{"model": "class-conditioned spectrogram flow-matching model", "train_examples": 39062, "n_mels": 64, "hop_length": 160, "arch": "dit", "objective": "flow_matching", "logit_normal_time": false, "norm": "layernorm_no_bias", "hidden_act": "squared_relu", "qk_norm": false, "inner_norm": false, "optimizer": "adamw", "beta1": 0.85, "max_steps": 20100, "decay_fraction": 0.2}
Rows from block 2, named by matrix and row number. Each number is 500 + 25 x the weight over its row's rms, rounded and kept within 0 to 999. All counts start at 0. Numbers have three digits each. After the name is the row's rms in percent of the matrix's.
# ada: adaLN modulation (shift, scale and gate of each sublayer stacked) (model.blocks.2.ada.weight, 1152x128), inputs 64-127
ada.144 036:508491481457460533502515489510452471510523504525473512494520497472478478510471501490484537511480469487496471504539507516541513505477530545512501531486545506503493514504493507540501472473506574
ada.145 050:481549543499517457477491493552501496486480483546493485525517511481510468496477497432495477501506497495470469484537506507456432457491516512511509514492501508517524510512507550528515504553498475
ada.146 056:488515523453507527490495553466495474531509521459533507509506472449508498464474528525449484496491496475494515462502447488529511550518536548482489489503488486515505482533493494484498515495476516
ada.147 061:478469486459528526508470475517513503501517494476502518494454469489517489504500520488511542508553463510507451497477517518527493488471526528459483503507518493495531505509494525523462520486510506
ada.148 062:499505537536462506494508477497495531517515532524488494499525538509482515501496519543511486506498514488486536546540497493456512512482553448497524496495488478522495495510466485470491486484492423
ada.149 055:542511460498482490466494467503512490491539476473529515486516483532529535500485512493526524521527481487518522558482496465548555516501463500477513513522490487478441538499523505507482520489497520
ada.150 049:506507556548473473468460497506506511484548500522557476532542494421522514502486507513502518512489536519527512490513496473502453508522609513521513488499527522471480485515480487493492500511529503
ada.151 047:515491464503475550515521489491466547474526493514512462479521469501441506497515516527480494491464508544493524525508487489462516507496450526527513460521480470493454474500509490515529497492483510
ada.152 054:543494488509493500515532479520528527468466470512499457460502451563462491504469510517516503501445547472491517475517511476506492532524430462522509538491493440524517515473525527491509512492506494
ada.153 061:494497488474493498493516477480508496503547495495485513502480512457539508505515491533485504514514492499516504522480519488554511481487538549463514498479517483483505527506489487518450478506545528
ada.154 048:509495509468454483496472475504422523512522552527510492508528509485473488510509498468519506464453472496486486468538511509520456510503550521534502496471524494467497470479492493490481450526499527
ada.155 056:426515476529522477516489548518507510513491499528479519500456550493521510510504474518514498512522488492504473524475495532481491477490544483444460460502499481457464489469518458533480538496482475
ada.156 050:528496490489511463481492464491533479462499431505488515458480465566508520509487504518530515509563474474522470480451510477544549491495487487494540531527484524520533502499502506477491551495504486
ada.157 043:527479480534527537493515471498491488483477512492494498499516542526517465516501512500515511509531479493489522543489498500453546511479511493518532530534519543500473472515493524491450525550526500
ada.158 044:514520443497499499506502486521510548488496513517492491490506474529487507503472517460475514454504514490464522469499480515519523552495506513481486518481511531528512507484494555534524460471514517
ada.159 050:486471447492481523539513498509521502427453520520488476500448497526447532523502491535506472527459499482509476476501523528504465488488487502539494482546497507508444426494528494503502506497518569
ada.160 056:462514532492489502483483472456503510509519487507493516473503485464517521504485502494464503469511503478510504465496480501504513479507612517485516513462525425479526510513459491494478515492499456
ada.161 037:507466499507528529527528466502532510441538489517531497483487542440478518495485491514503483509501505497536492552507511473453500481530540518512536512499483509499424491501494493493501504528501507
ada.162 041:521507455501503501492499495474509538514548463484494485531505487490536543509529514500517482517497518544532489462512494537472544510494468520494507497517513456482496498519501483489506514454496527
ada.163 024:465488470452484524502478447490501485504428504495479511519497491481496476519482516484504510476511514454467506499505526478491442479494512496492512497481506477484559541516482539516507504533510465
ada.164 047:508521474493532476485470549493495496498569487480520483503543562549536526488504504479493522512503480493477500555497451506477528508488541497483488514520485529471480502515508478508470512526498499
ada.165 049:572473474498481469466471441497517505493464498528472492479475493563515529523499496483503506559477503487478512465494526538525482502517539501505545493505461518515516447474508463533505473521490464
ada.166 052:461467499486458459452523477469516513499504479508517525479470480532536530509483484505557514507543457486498497536510534507589471505490458472514474501528481517514468499471521503496485529460503492
ada.167 049:490477521487491499508534535475506478490499460488521493491475534511481477500521507531540481549498479478516479571525511515484531471461466488503492508545507501479452467516533486513434509498500518
ada.168 059:507485484494518471468536497524489508502542489471534489510486505477535513492512512454502496490539511488520525554515499499539556512528469502489451516520465488493475536507488472474469528519453471
ada.169 058:533486417481489553493509431501509498506502507494456542471499519530470482513503515502475477510514493520500511491495489487514527511518524524497533486520486479512525476500524503519517464458498465
ada.170 052:519474554502483472466517472470488473504554465502486518470491491481495463514503499438483491490517529512500514494484496506522513481502463501484508522526491518502440492519521469443484466521494474
ada.171 052:522444462520505519497515468497503513456492521538509540460510520551464484500455514495506519507521496488502496490480488473468498516513577510516497514521501501531497492506536533510477495495504445
ada.172 048:502481468481452474443486490527493509503462499507477476465529511501510507481518513524536501492498466520542497509444519504555467515501495506461505522499477520515535516485538545489466505553514477
ada.173 049:518492509497490512533496504485494492509530520477475525461533498532485528500475505470471494482481547453501528461489496470483533468502478514497508516501469517504498469533530511480514481585495528
ada.174 033:512514513537486478531499521533488517527520516508506461493521534540503502490531502488504505490488496536483536521518467525490549566527543529533507485519501523517512513476491478506540501500499462
ada.175 044:552557532534461483500506483498487470508556525490505492496513458516551511511511500488502517478518504502492539530480523500547496520533461488503486504524490497517449503488502467508513508460519520
ada.176 043:517485480494519543500527535512497496553491489473520513510507500510500495492470512480439519517524478469497495396478444496463535530498487536488484526557487530495477453526479494507474501505500526
ada.177 053:495534555512496493510478516513474507489454477501504503509489519477535510507506495474481502517507497510474529510508494476499539518513518480524463523557503524538480494510458482483500513499434449
ada.178 049:516473519508489539563517476529523484552514497472479490468479481560486486490482486558532524525467489503483516503500497501501519509523455461505528468492513480511510451481495495488520527455504484
ada.179 065:503496451502500476502503482503481509541456482507494501517494481559519504483532504514551482497516477509480494478516499507527513534488431486508508503484490499502521525464470490520508497462478500
ada.180 045:514468482504491514478506475490524504506520536500510497528516536461499489520483501518517505513510488484548475499487543484557503470445538552502505460453531548462511509514526514473469495508518537
ada.181 053:491488558518467540493495510474476459491586489499509512517519492463488479498515504485518514518495507503507489514525531484462475434496456515519521484484485509469485503534502488457478492511502539
ada.182 050:553497496523504479493533482462513518495558523508532479515521486580518521493472513531547511540502532510498520572463498472510550523480426472465486482540480477506471513492502481488508514487518488
ada.183 041:456499556483476482510509503492509516523473481479526470513518474415497506475485493532504501498515480492493518496545496462473475481471464478499483512485512476478472473498494478495510487504492494
ada.184 046:499469450465479536466489493477511502472438481506499535508502541492446500501531495553549498482451494503511479516507534477460498469488502493527483488495501464497498505487484523493508517477472473